A small masked image model, trained from scratch: 7.66M parameters, decoder width 128.
Rows from block 2 of the encoder of a small masked image model, named by matrix and row number. Rows with one number belong to one neuron. Each number is 500 + 40 x the weight over its row's rms, rounded and kept within 0 to 999. All counts start at 0. Numbers have three digits each. After the name is the row's rms in percent of the matrix's.
After each neuron's rows are labels from the 100 images, of 14848, where the neuron reaches its highest value: "strongest on" is what is common among them; "patch colour" is the nearest of a few named colours to the mean colour under the peak. Only what is clearly more common there than usual is listed. The data: rosettes with rotational symmetry.
# fc1: MLP up (encoder.blocks.2.mlp.fc1.weight, 768x384), inputs 192-383
# fc2: MLP down (encoder.blocks.2.mlp.fc2.weight, 384x768, transposed), outputs 192-383

fc1.545 104:594563463476469523485538482544500522456538502564489555525563544509503464553513453504488550601521546460465531446574465502470478483509488513589466497522562460509539445504541537485558543507456554481556504485469427586533494490449505492543464501503516534555520506532465484550511558485474442507517516453516551425424524469510514490525520572556535513473535491481571483495418510523512496535520528451542525608528499457470491506501474450448449497411531514472513530474505533487496541453559609497541531455577355497517462493490530463515498557481511408522605433523509463490560468463475576469
fc2.545 085:508557562390504513482496483536451526572526440514573569445550505478488514469468504581466483529525510488439504521517529523538464526531521484478531502589487509524494432500553508533497513510465439543471535491518494489502474526525578484486541515496625489488495484516480488460463465470426503505474407427411563557413481514458552545547506381476569481489495579448448495499472484450497497501480490533567470509460477530493487459481498458487501542466553498484504517455496488487513481484457500481507490472489497540463495558533498540477488541425565544531539475586546499477464544510459503511
strongest on: vivid; three-fold; four-fold
patch colour: green

fc1.332 095:448456553582483547545478473463490538507489500509481436516530480423561533535488552483452421476492453504579472536477573436565492549565441498541508487465560517495524508465502465534495527526507506485494505490527519549491476456504485429507534499449461462464514511494547494574490460461517499464447504486485505476481574519489505499448502558498498439482480549518582404492526475476488488530540483541501454532482456524588474529493532522519510484505494548573496508466520513486500491449463516523410537537460433511499532569525581515499534490566507453524481430473546528588435418478549463507
fc2.332 090:516457510481523436487512547547549547538549480563520438491549611480512496501521488552536572505542510507485465463589430497498516425465503531503525450457477513540536517529527485532506457523544516518451530527469445510534530490455423494506476496490515520621518531456472586494533527461510524435501563507535460483437504494471557484542447579419490537601482436487459462459566532597509588520440517497498536508528531497446525569510475526523491509457502443517503449464515501535541485508507553463520470453616492531533513454573523482490534544483498477509502485492547447473569431491454457523
strongest on: pastel
patch colour: grey

fc1.236 109:455535455507505590493561475461538471444453499515506429526545545557516523538513522549527461500519476460522510513440474455530485451500495499494536509454472480491571505448538518524594427522505535486477510521485490459443473572444466496494522505499474507488490574503555526511524510527553493505521459505538437525489523516540530511457465434434474547516535555551509532535429492516476452459538521481509453470526487559517524483517469550506507522528525514598487429390420520505513477534527507434531462498480545544495513597540602549560485475487528497552529507522458480497446449496494500414
fc2.236 095:528527388559580501446506479588417512558406491518497505533464468514521500454491525531506449515535494492452551532477505476491499510506563501524559500496522541533494479498480511472483497482587552501540513458448447495450429516497466505466500517468561608506497480496537492498536477491437502511507497536576546387477509496433522466527538395568512517472520480457562453445497521508462500503551490481503479491404535484513513463498508571491504456550454469552497488423527593449479462498588507565562403555488500509517555461512529538413488539468532451570490437599486501567520451479598546569
strongest on: pastel; three-fold; four-fold
patch colour: grey

fc1.352 093:499504494580502454443462454570453529505436494532523540529489582504514462557459469415592478459487485537550495445436450500495492555564491543510505512485494479546535528516470501525477463527575465558486454503425487483476556443476524497550460500448498497497514396514525492522493389507459499505486577481580460506474470452529516534455468484502450575493544486488484595461455494577460549493487513453466516494484462511466514508478474469495531466567504562449468503454522496502499515550517483465540492453462581422491474516525518491524500458504489480447444503475552461594474498511536439582
fc2.352 084:477486464531477554478601523503508472500517468440557414427514487495491517489560492487415504509529487470534483489549522534527502466469517524496527504463426518514502545473530508515504437583497523491540508550494488507564532600527561474477513495583571461583498558496622468494494505470517503508466435430421571520506498458539481455476460499464579527463513556555559515568475527376530443505453460553562510501487536489538482558525504485517437500533487517572492471546472494579551487494470509497460575558475491479505479554467524461537554499505398566480490454432499473479528503496498511423
strongest on: four-fold; three-fold; pastel
patch colour: black

fc1.345 101:533536469560541493483492507487462510533466555500524462519465565527473500501452514486437512519560465513450512550478453553507469508541552542532503523547413527548468562525520504497530512517463468476426439485495491521569561463500498558512508509461463500482474441539498409590511570477434511508467474525408454485516462460513536527445447488474561469532524474481420458529498503433510562493527454539522539531445485520475486552502428450471541576555462526555496493578529491548433524430545499473447464502536421551530556475505519479539551516508505517491515508500423435531513573411505461492
fc2.345 096:493444610476455552512412459467471498490505441511447505526487397454503501473484484448514593520510493496527554529539451471461512537480477409461499529540519466488534507475473536563468450475541518477509527478495518493544519500525513490540576500460496570510484575486490524422433462499579548521452558449522556566513492524504520494533526478495482560459514519486449566527517521465526501452427480501403535491522521527545533521510487521488490474526490508459503468494517490540566494563476401481518500493550490588429377489560488496497375501529499483472501478489504474505504470470521529532
strongest on: vivid; off centre
patch colour: green

fc1.227 101:459487569489516445485484568539516494517603608516540497461512398463503548526587434582454509471511523507480467603511562539517455526539533512492545493480482516511473538509543519483478522475570559500504529445529519493540468517479532524489521488548472518488499502520591471494451519530445503476468457511546503448556582513554546538456429532496450525451494503471540588484559508467459567439495529481534464493509460523495508480473441524501543521487486505514517536508513559573471491501491511446532485435470474499506512412559491539486507532601466476439453495563505544436470479527441521480
fc2.227 097:507517456548484567552458564534535435528464440533499464522515538557507510486391481463454518505508521479487492390527536503548449518434471523564460465469503477502532512473547515515556536489497547515455408464489522496552486458503590519495476527479484565451508489519406505488525500455536512634506514432467484475455410475583518538591511434491492593551542564493453452563485490522505489530478488581482544505532538482487461507499489407476516532484451572484509456530506487529494475448463501508483504590523501506508465509571528525474432458482563526557511539466496496442492535493511513489
strongest on: mirrored; pastel; ten-fold
patch colour: grey

fc1.617 107:420514515568472488569462486511444398517489529538472517534493516436477494568515480439487562506578525494487475436538471436470485444519526510427430433505546497409556555472467495511493460470436500474527509577516527530488511444526433485524516469569439467470488514533540444529436507492459502539589440505441493460529528482546510513522444545514492480548522499498445475537517486525532484511518526460463473516449499451484463535560479476524475567442496502448481543504582501459542519511527455482441551511539448457510455443495501540518445482523499583476514479471528516440468542495536489524
fc2.617 113:477509548497468569431516450535494435527514445435549514478405527518469503518516483565469499482437466490541507599494491569522488504567555494459582497483529504537554475521433480518458553475527485524430460541502453495605487494519464499492521452434553476508508448512503510539485466503520515459471509502481554516512471477516510551478495441577540570503504584446635555520562510478505479397556532578486577511525520589492397507491498516569492444504471477554493493532467486490552509508506505460488473483443491562512461536534482495423508497470434445551445555477471507487452509532484466461
strongest on: pastel; four-fold; three-fold
patch colour: grey

fc1.756 109:487480468461543465438588528480567483464535537524535522491454474553498535529541514477455502462532498437502548453471467511451480533526535496490446521547503460550531498472537561483493516499509567517503435454482529537473521514484505552494572518508576510501512561496550456521483524506528442508483456446489490465532521512519475532530487495495556472482547499497539514440522426442542476567524520580508413537457488472591477560458497591541468491504524516539477538491534577514484503457583524451543413498526451542533584543527499471524522472476560471552487557438568536488558545511492528463
fc2.756 093:522480497487555463503476459510391478455589498539480596581486538512500511470478541565533473451506546526519472512504454456466454520474478499485508514565563423502502499523511504560535503503497563575566451584538465495409470463478469522489475487502497519479511511491455555509498488563510537552493560548551508495444550410506515498568476509484492534524528464462554467489453484528473548601566547458428387491434524512528517526537480467570519501511495533473497520465552501490535565508550428435504475454518523474458493430496524537492517386581548431517543487460464526478478475511566394507
strongest on: dark
patch colour: grey

fc1.301 109:511527472479486590509487404503457561453546516554483475538430497489531493510332493484457485536523500473590502533522493497529504473515471511519544502502473505481455594425601509422485504478565516484439503535489450511436510445487487509520589531458575487584480431502482545514511545517474501469548524493471532434547511558499533537467489504596513592578501495489539443506557476409508533449610513506541474499492469463502452537485531545511509441493481487533484558447537518511512551550481525479512507612485537488468421469484494562507479495482527493477454469482554494522517462517505538477
fc2.301 103:517475531570507443518452551459597414509447485509456469519545540487490496477475518569519577475425494487524483517492466435470548510476529507531475523572486468564534488517489469557490495453561477501535493492518586502543526545549539506526466518538480531449488565475480556486509518535512507578489515423519503615420408548464514458581491542469455484464464547517574534464583487546511462457436487443441530498460456554467554479500489496489476507427484446478490473474467466527494460505497404508502508492578513505544531480523467484405418497456505508524539499419441488490514513466525495557
strongest on: pastel; grey; ten-fold
patch colour: grey

fc1.681 105:490473441534441505548484441582506489469565516523452489515520592520499477604517473512458538513490484494458487420472471548436463482535463451500494547521479550423592410551510507519475544471537492546503454530437518572485470463571504528515541553546564501485485444505520417492477516469521486486467507499441492483489547475481509516464461487516501520509485479569497507541456496444476432445511437469510552538506446546547472423517485488515480557513496521534493518520484590559520480523486504465489466526488471558489466592509515496524498491541459511525507502513576542482492505509526486574
fc2.681 115:523568562467491472465491576517496492568510511505543552501471536556447500500538479515555495525507491518549529592496522555495494536466537522442448512541511529415533633491570555466551493516478503446487485514570534497532478556509524509516481481486502498428482505505529504552465464476474516510535510518493581468555446536471570503464512493546515471421495487436517462487530515505538545435475517511502559488546580529420533525452498437526484462522444506499514506434534484557481490569542441482586447413435489517590483466534493486540488484458457562500532481468451509476494559513482437473
strongest on: mirrored; vivid; off centre
patch colour: grey

fc1.600 109:485590468411500487469597520483514545536493500530548502493454543445582486521513522488520524434448509563538471531450483492487521526494530449550456484524576493550579526487535562520499607595512569491585443444442485503494500525465574514530464489500519499521519541606534441502491459499394446541522418491457563545403474547442538522554478489459598493428579527490505460521485405475422564519516553541554568514512483529475481521518490504551461540456514511506518517520545501580509517481462498452535490437526513533566523510503564455527559451484451513542533491515534475497486494469505429504
fc2.600 123:507490426532530498487484484529483450483558490530522537497474568534521491520442597505524488507514581494460512566508506497471573536432474525552502566541533468465492502512496510496526499430492506577564475463550515521441559456522447471488476487502463447488496502524422480460551506544534465542482473497493448529507566490549438519469579501516511472479536520515551519414427431570486504523472490487498430498505496467492471459463587555452483518559533402486522565454499480396531460475546560560437501453568505504508467508439418498530473462489597483475471541561515505513518539539457486507
strongest on: off centre; vivid
patch colour: grey

fc1.752 107:469566483499505528475508565555561516525497495509487575486424489482482460542527432494463518558494534550489537467530586457513486484573592507514498537563544554480534510465484514453536553458443518505509415472499489528479612535499498560441496511464546499513493516515455501493502516505491433490480446507464578470500450559544488526553460479583482557431499607554510578466520492509526458518515539561537479521444531434450475525499433535579456508425473499411507568513490520464484463479544512447514484428482451434558501415506513498534522516515515483494469493511511569437453569541484543499
fc2.752 106:521460521547580458532481472503483489485518475586434537483487517543524540520532474446526567488505549507540422493527526532396527479418451547492478513530537512492506494522513523530486497515532550478491510522507482514524511459501510437458513463511504522501492502494505572481558500509451457524509543502545484528391543500523495469482489550429407527470448428507449474471482537599497537491467510521431484477564491501504587508509510439479507479510487481463540491525516520452447531598481532516555497530474507541499480496447483495551565480596496473471485382537422520609519431502532406536
strongest on: three-fold
patch colour: grey

fc1.654 103:501462445521562483488544501485553508481484473511510584472400449487522459515499532499469633510446430438536489489408550463468508467490495512532409482511501464594520492416574543509488524544394525488506463494407444530509440494509472483499447494568490557501503552500468454548459503529426469571477464467459518501474480408486444452494523434518503549497530423544512485497431490498536501521426497500518550507532498456552431515535511515490416504467550485499453470439546481505410435588536485530483502538446543538521499509478456556506455422504591532525511565497477502538554585556549530441
fc2.654 088:509620511517497455472447516517496540558507550484487504548504519547514514483515520504524394471546584502483519508525455516523546522562487511538505513503513511463504489550441467562531506445527559482476532551517493502476559486510498457471504504486467458466506517485433488477509453583501511505509534535516467503479521469512537569540486541533526484463551594477509492514582490523490534488562500549499474492408504526503510561446562418504537478511496492518507527486497520435543507468512491511525398450531504532513514419504532430517558446550507461489482407527500523561475471532514450551
strongest on: four-fold
patch colour: grey

fc1.496 110:358538485449516515487526555513577517477467588515432483514442446481535512527529471486454549523471501443505467474466557482464504491521486547470446487448505620467516486548517515463487534464578493595519487503466494390534502509514517456521493483514533470585474475488526523442533512430520493467549495473530504521456466482468498503460506517470518556471540504530560633441538491550534492535519476479544467401502526475533511531471529541468510501441518494441512464485490484470567454562437531529455491426414579484510500491502464540534503510519548552494430553465494496512560468463425517539
fc2.496 106:447487518432395542515456381540443478563518466461493568449544467501495501512518489505507484525511480492547504490549542509505559558537512492498560559468516515588521542477523512494526523481485463516469502469531511479466512515524499529479431503503484488502470422483461529385453522461460480442472483543552456494530579477542527468544501516404534420506501504502400520443577492474502511451494475489574538458498499434451475479497518526508485527430556475487501576494527448511495464524463503522463343485535526512505476515515513453484484539450443562527540528588463498517529503498516587468
strongest on: warm; vivid
patch colour: brown

fc1.668 108:474473527488520473563501611518545471488549492514415501428519424530550525547520523450493483495489504469501458472510527563443460542491453466479479471486508451530486505523570493567502565435486479501533489502472487480488533532485485477513477490529454517521500455506528563437459472476506493471507478452465482448572448534510512524397479472469560581443535534581571585555549451505490477412502475452519506485473514518599516503479509466479470549520525528434483446535532559484471545602482444499475529628433537491464525486546509446537448476507500530546527533532556552425498519450515477524
fc2.668 106:499507448450415473454506471501505525502491489524498558446530449507479494488503497505540508507469475497500466438537405592430507413488455516560458557530509514523574526532578477462559609570519497513532511538513474517579394502501489499528564520445558510539504493508487439510428510523446481472449508465448516518457454475504545481501489502498533523501491504495510519498530494557503525384513444552502579500495520448557421442473486523504534469484487507498503517478451484531447515542476498473530519564514479526552510432559525494471483567460487498481498532461491478542532528480538546493
strongest on: mirrored; grey
patch colour: grey

fc1.4 109:502534569461524470548489485561567492554492522506532512518491493613529502491484461511455482480565504514511540553493481550543476469471590609484518488477497487514488514524512463470460490546493521524464526526527487480588503523443512488517553509509539534521516547498549444493488533437505482558406489506517514540530476535521532565520507408495534467494487501488474439455524496527494532406492476573537557470504515507535520521478505574462576542512493545485513431498523531562527498606560595475557514521475498464565556460520503458484542552556529552460524543456510528466596547403527537425
fc2.4 114:510437441550425494478465558461492461518494534522533420430453522461481496449502506515549507505453468510525551486552529555398494557474477473565453544573509483509483455559519429506539603547547539493494425487494467490538541526507486515531548503479449446553503498482448459489473438514495501562517462430551430495505478512537513456462491524422510504488541523582542524594560528508509503416504458589545584501456550487489461532492484532518500518528484519513493483489525480453531569533507393526504458567499509522450449515556490460456454522485439528570547574453531562456468490487466478477
strongest on: mirrored; off centre; grey
patch colour: grey

fc1.708 110:446497496462509458548489472472473509490585472510459487512472475522478510491537480535518485521574536510493545469503450583455495476531474533584475444526508517454547456414473437428504576494560519534455524508542498531522556538459445505519545515549396518495493599505588388437552488585413464519537493461513504511495525507464491510507501461470440494523506454558489530534492499438521549554439457586540441507498544527486516435482481518483489606485545528483499501478498559496553519487530498489463503418461505483435531449508526531483544521496474587536544502513546471521502523450554506465
fc2.708 117:494534485522484571539493580549491444579411486464587432508435478513514513433536511651488496513470385508521499503513507521473520527568513472503578565435504523439489515570434454515468535553541525486524430478496474511520469451518456535428444546454549514568496507498486534468508465508466486470467489467509561485516529511535532487455491535520508493483507555477536451513423501439466488408592438569481494497488590440517490440469488574460506491525493446549504559475515468504596520464507434488480425529476501528487521476529572543407446481425422437541576505616541521490452484515503476524
strongest on: pastel; five-fold
patch colour: grey

fc1.724 106:562508461485477531411474551526520441487478458508551587547550456501495421532506492440474494465553523499481506539433565439505493494503555537518485537503542473521527516428491485538519654541520581513475484499494524577493510540488503537448513523515479495491531507505483462490480518462526450443521473514542471518502542556489448502551504493479493488439588537467558494520574486465507510480556560575494458611577435464479446568494491537491488508466556499469457478522436499467527464429533543490478499444562458589505439487505526488471589487475442546481512468522538553454556534506469517421
fc2.724 094:497439511500457475523533503486492503578501558513477575494519564511479499457417584448569482477482549525457457530524444516465503516454463539544412487560537476456516551520491558540502530462491455493528478496530474491508571461500530451506489476441457466525498550516459506516462503505494499584444488473461522547520540518505487540488525529471452485469519504445440501459534489450479568581521516497463502482464459491535523446539467440522510556480482516452501465460522474503470584514448467432553542556567506494474476459366543535511464506560564503465537521497501478469468498481500445476
strongest on: cool; vivid
patch colour: grey

fc1.254 096:507542500536593517552620483518498493528506496513515472501507464519530473507540511530516456526501520504614547531506505533514503433430530498536481502532496420469550481489506477479559476508440506480520498502510435478477582409484500554526520501559417507528500485504449490431423521525632484459531500501542513458658475384405500395535500549524511487574473486423483465449466494503504559487512517526474456491469528504476575567505505498522545484488452500505479500514537486497465514531449493505465599481465520556520465548502486482425493504625528546530483461525481453578410497511380519513
fc2.254 061:494436494437370460454427521526502511509482492523473500483520507499460515516480480458506546490500432505391504482483533450480467558586501474460498506492501528482469473514461483511455508507557521549493571535480573513528416585503507459509522538416629525483515544491587498553588490538389505538447539476453476505406507562566494626483518441477508560432540477544564460542535496483495480514500489440498511493548467498539441407486471460450441515547566524493512471539458488540531511477575495499528466527591486468540502448485524530601503460414539473487526506543522524415556531478596456503
strongest on: vivid
patch colour: green

fc1.310 099:570477508514517437524424488506550557502516518483513506509452465527508494521512516412499512554439491481565479417539522490443434513563480538459502506525470502543441530489574490448506468506479539445474415462474487449448504491461528504482501513533448498501484435499517473588525525481510531462530543493502525504520537496488527427482421459543505480477479513501470561507503454520534506549548553532500550487476505483564535548501452482464485511536501535487471505582565461525575422458517486483444530485514530514500503444518435495558519388491409439497477538532451503543513461463574492570
fc2.310 104:410481571498508456404491532509531443527531461483491504502503528539496498471497521536534437503542545473517520468490528591480494544505545469491514434464521484514559493438436489503545491539474498499499497449547454499414470555507481588448493446523507487496494518529471465520484502540493509501511485475462529501520475494466501496516492480504517452436497492539512480510472484540533505440483461616553452495566595477424477484479442468568474569514496534437497489455519463495453581616510498478530459499464496556463489469529505505499504496450454597448590478416622560422546533504520458458
strongest on: mirrored; grey
patch colour: grey

fc1.670 100:651529469462427448517510498491549521433554481543480495447540541536487482536550513556508479521534473485546535524538555521517488516521464484580447547532429466524537385513573528531438495526469550477535439578514539461480535465427472512527537469489494516533569483456541450474554543497486460470546461503475472535520481445541500499494506522479501479546491507593495504552520528483479447472547508531536548509538448541477548504510514536536511499507538519525495541547467516485539466550519462483588470484506561485451510543507582487441537567459458442470550521507487496478586532486506534468
fc2.670 127:505501545537554562457453493414455512472389539501507525544486448415577501444407523558489467501454570503501472546480446518537552531514471514513475508411566511502398509460459487413461512499461430481514566465519583504513433605506524473518509503519477535407526599496537545497465495509487492530494480630605585504482551448514457499549515516527505479499507512441561509538415485528497532445456487448470499501489521531528465513507554472490536467525461455525497521470541540540437490408470456547424540479539490538473487559478478547480530492462530509487494554483552527481502433511535531507
strongest on: dark
patch colour: grey

fc1.503 098:479489444545421529558456511507569503463503438517498508531441496455625510588515486495559523456518491492501428528448464470474430534496493475482528485447490483517478486487537593462569483504520419475502458484428542500452544465471433531505511464445542505448529570530488524540462493470563547539583512531464459476495444533508516520482473541520514517492489495476480508461397508590464473555490529496530455535516521487532497510512461576537410552542524512525429455472497526515477519475529531475486540529530509528517512386505488525534541499564522526551521431505481443493518464481502570480
fc2.503 127:511464493458558526429521459433447523501572526503462454511482515578496499508529479546423465500550506522466493541497457520530494478510524471522508519504566487445524512487502485524443563485473466519500548503555482511554505509556556499513520578544479521574461508513543488501458536485487417487505529496487580471432580481419493478511487550529493502503457373545530501580501490468497477471529482509497571493479546503532512390487529508495507482464497484436519522396533475483467480462480496490508498538433492428482475570496500394448484484456502514542522473464506548441433519492492443544
strongest on: dark
patch colour: black

fc1.87 110:549514509512493465485499509504569518517512443513491494508508423476443525565538505497510556502489517474479455496524452444534419514598539496493494456487497523524523443521533425492510480518459496510540469576503529476483439499461480500500490475517441477479541490485501502456517482490479513496461506453503514524511517393562426424505455531504533473528474481514523555522513484556500525511483510533531592523599476509609575542529478496555485548483559563528485514512507450490503476517593398474474547486552499427558532473538534497519471405516496449474491458522528465556478531446456549492
fc2.87 106:490533464530495487489475508504519484527465487508462482567551560459511493483512515575510547514495499483527527530442505362448518488431558518544501493518523466476478507496410527476468442540511472485454453511512584483551483608531526497480499548471481507506526568495515576534464533532543470510467500528507559606445521497494497455625492532508400494455453536503532533490425488556514468455460495437476570494555428546435496417542514514525469492427533467520499491465483535532555494522509364543586560457523507538496481525519513526453398490463442498510519474466472543456499500550438585499
strongest on: grey
patch colour: grey

fc1.379 084:473527484523545428499605535505467517560442535523503505466420499469552470504484518477494575456478504455477398476442507510471514501480527521560424449477484556466477503471573533503471499471462489517491479471435552531599559418504517481545472476527477538538501509496522448441484520414531428454516493493495513476489393485478540536433540444482551598465522513531500520486435512500549585482440459547510539521568564459635497556481525542446441548456527481459441476557537535488495507552475477523502448533454432551494515500458492565533543433578542532545463529505507508495518510457520510520
fc2.379 097:492534484478506515473522511501508494470524513415511540547525522531483530509506543489467340481499560532558559517495520490521537514513530524504503530519467499460493482548454426493542527478469511518502461477521515511423512534528434546450499501549506536473487491505468488547509485568479499572483382551553473495545568486560507501617481522539492424519538464486531506540547526522480482563615491483564488507451454544418499478468485410497509529569523473533518600490461516516463543434532589470456391487455493506553546530456513484472540479451483518449520531553421531469453512545511436474
strongest on: grey
patch colour: grey

fc1.346 123:499502612502508447473514463575515484492492560517451512497460505493526489498526465494533436525557491503503499544529495508485501430571509595513542502524506483525475460411548469531492448494482574447481520470562498539485515462425552490544562463455500536557532501487522501452546482485551500516568468462549495477449511466480515518539487439403494456466474513508529521511530480453527441489531523537475490523434524543428517460501478483478531594517516519409471407525515459527579497527579574436476522537520494472465464524528450496496472466519531462483485520481484550490570577526549488434
fc2.346 137:468473435496544510540505506538440505497509466492477481524473495494478499486486509480511520481491543504441482509440460512563492519541494501506511485470482476461531561508480543450552546538460528509484529448480456517496376463476522466471436516486511485548521514492473479537554478512480493452496503625478497368514555440445518508451493545630547445503552491443366494478515486510489539520550513488511507509523508525455458520516479466507530419520482532511508555557558454558466502421506570535521524500381481540532540440526446527533532540487536547482509404519542450531505458508520584527
strongest on: grey
patch colour: grey

fc1.109 107:513496533453488460486461542568529531472578476571456513410492455451510435507481527517557439503505452476586513507463456504472479581505463504440444463511510459588523498511616515425544506475536566569491443466467446457517548493463456545438557512449513546479499466538468500479523433472489437537465506491482460454442434471499459500478488513497521495546514502466557465519393471571516542510471567487493562502517465537462504452505446522540503501491495529505438480521516538512467503551559548490550436504476552499495577500483486444515481589441553472540470492517481522558548493538483594521
fc2.109 110:472446456587489552601584504509476605466545484550525511481504465461501491482567496483407449503449450503460451536477522467557466462594567484467537480468480508433524482483495511493477486469420442496474435528465521525508469503516514480537509499497540546505502609496546512488497506527492526488490522483459605550532480469525505482529502464537557547518483558505458490475425518436528436513476498565529546519544517447564552572558526517509500496516483555570473505495505515539582529435489519544483504481442467468514512462513503543502432451471476431477503547577546390490504507476527523505
strongest on: four-fold; three-fold; dark
patch colour: black

fc1.607 057:502476470536539498560576447507528476550491559500375476473569565534555508507466495615465497480521516489598480563480476559474492450513533492558524549513551410411492473551477456506533514517482522488448491464491444478576610429472518548519553476577469538470489493501442480422363500511557491497472479501537507502679415424457489497529496507457496506493511491482525523449515484463500555484564531520496508466526502524458534514521522422489560478482498502570504519518499490505479512512517530489449593565407523513503454572495488459446491514577500509450493403482495466527457533485438525520
fc2.607 028:483496579528412480445480562524480599527512418458647470526481417478494498457513494468580484508489481514427499428546587468485506528519509527468476419492458497604497554455540544433486477486555466483578543515515531504476431566507503483525385511434533426535524507510480493557557546489478506454498575533496515468361538539514505499472519492513506464542527463473484511565484501555492457567418451498487510502490549474553463498484522557517494443575532529469499473569525534525454498471469463495449460424592493426465525514528508599486524489464544477531480586519514501512484516498501487508
strongest on: vivid
patch colour: green

fc1.371 101:416500539558482457469509475576471490542479457503528423431521502477472575531560403541473494510512526515462509533460520546476480573514483524473532475421450513485548552461483496540449400485504476564512494477448497513535529435481530548533514518425539535473491484537523528473548560375524499485458486416521527473448440449581510451506466579454438524494514534462472499457468485540488553458470514523452477501566486421552491548502437513499487510564551547504535466563478553468544511479521497410466521436554431493515471483525547499452523460547468441414592520538584468496507541489447508503
fc2.371 100:478477485531480499519507439465484533508494519567448586488532568472541481504465521476582507513518581507460506508500474545567515534544539470529484542585502496480530502474541491542548476458495482498505539488507468509452498515553526450472501497536509472522510481473497444480463499578527475530488491510472524515531578497491529565537547515511585402418578487470558522487550499520524513568510492495532443505437523502486557551473492503472476496493480446500480500509506561471513549425487487504535409373487481514473451436511467506525509500439507515494524544475504559492507494524473556485
strongest on: off centre; grey; three-fold
patch colour: grey

fc1.141 127:492492493466477531440430460499445490545513474492568499509498422492562502536480524479446519526513445488524466499520469509526472507593488470507525522384471497489502473583527630481473579427525443464516446446488453493558509490473490516412493458542547520441542483502557528490488489424533542536529475428441568509557475489443531440505477574466491538478502519541432537489531516502504476505554522566533510526486491422483535522510464468478463467556540485513465542501538511502515466483493469463464560467505505572546529485502503471469518567436577469460531577494507395452520494489460533485
fc2.141 134:490464473533576425477445501505454546480476438500479504513475594483507477541470478479528476508470506505493546534445484463494475595459485427473533489570574490534540517482487456404416454545588523528428520462463508481452512471498507495492529509524416503555517367492527487505454500516469499568453548489583410436512482492434520536431475498513507495497475436494555474497436507519502596535511538508491568510560517600517486417490497539511508507458520534364484492457522513460473511519530468545503446548465522468489514535515529473444532515514524478574495501507606540540506485474542478548
strongest on: three-fold; pastel
patch colour: black

fc1.113 111:480479413515531585491600531429533478530401456509505463514513495539512523492421510457534487475493484472536562549460496485570516522579528523503448512419489473476497540438547539499491468514489450495518522495494542535512505586530485525476497485555515495455486505503485446479408535499510477522523484506460516496529485484530488511539498523547592510480579584516527434550534486511509462437537462531518576522515577462508489437487513481497535509568490486535475475476464539494470492493479416507425529550473451477500449466480486590529441521473486576582483579525504537411488515541494543458
fc2.113 108:519499581473466498507477416523508499478609563520479621532482530475485484503499508515481454489550487503522502474483441452459509506454466477460558531565510529529467401539488465513462544460530479513494462543474468478496465443515461528539564479453472535484475476500466596509534490507446490435535518490565460503444518552423454509489507445482428472547461364467405547442462514529488520551495516466481456487483471545453522480497509531480503491474494498474477488577468546426535501524477579501516500546542513551525525545500484471484516497529543413467487410493420551610451538495521435591
strongest on: four-fold; grey
patch colour: grey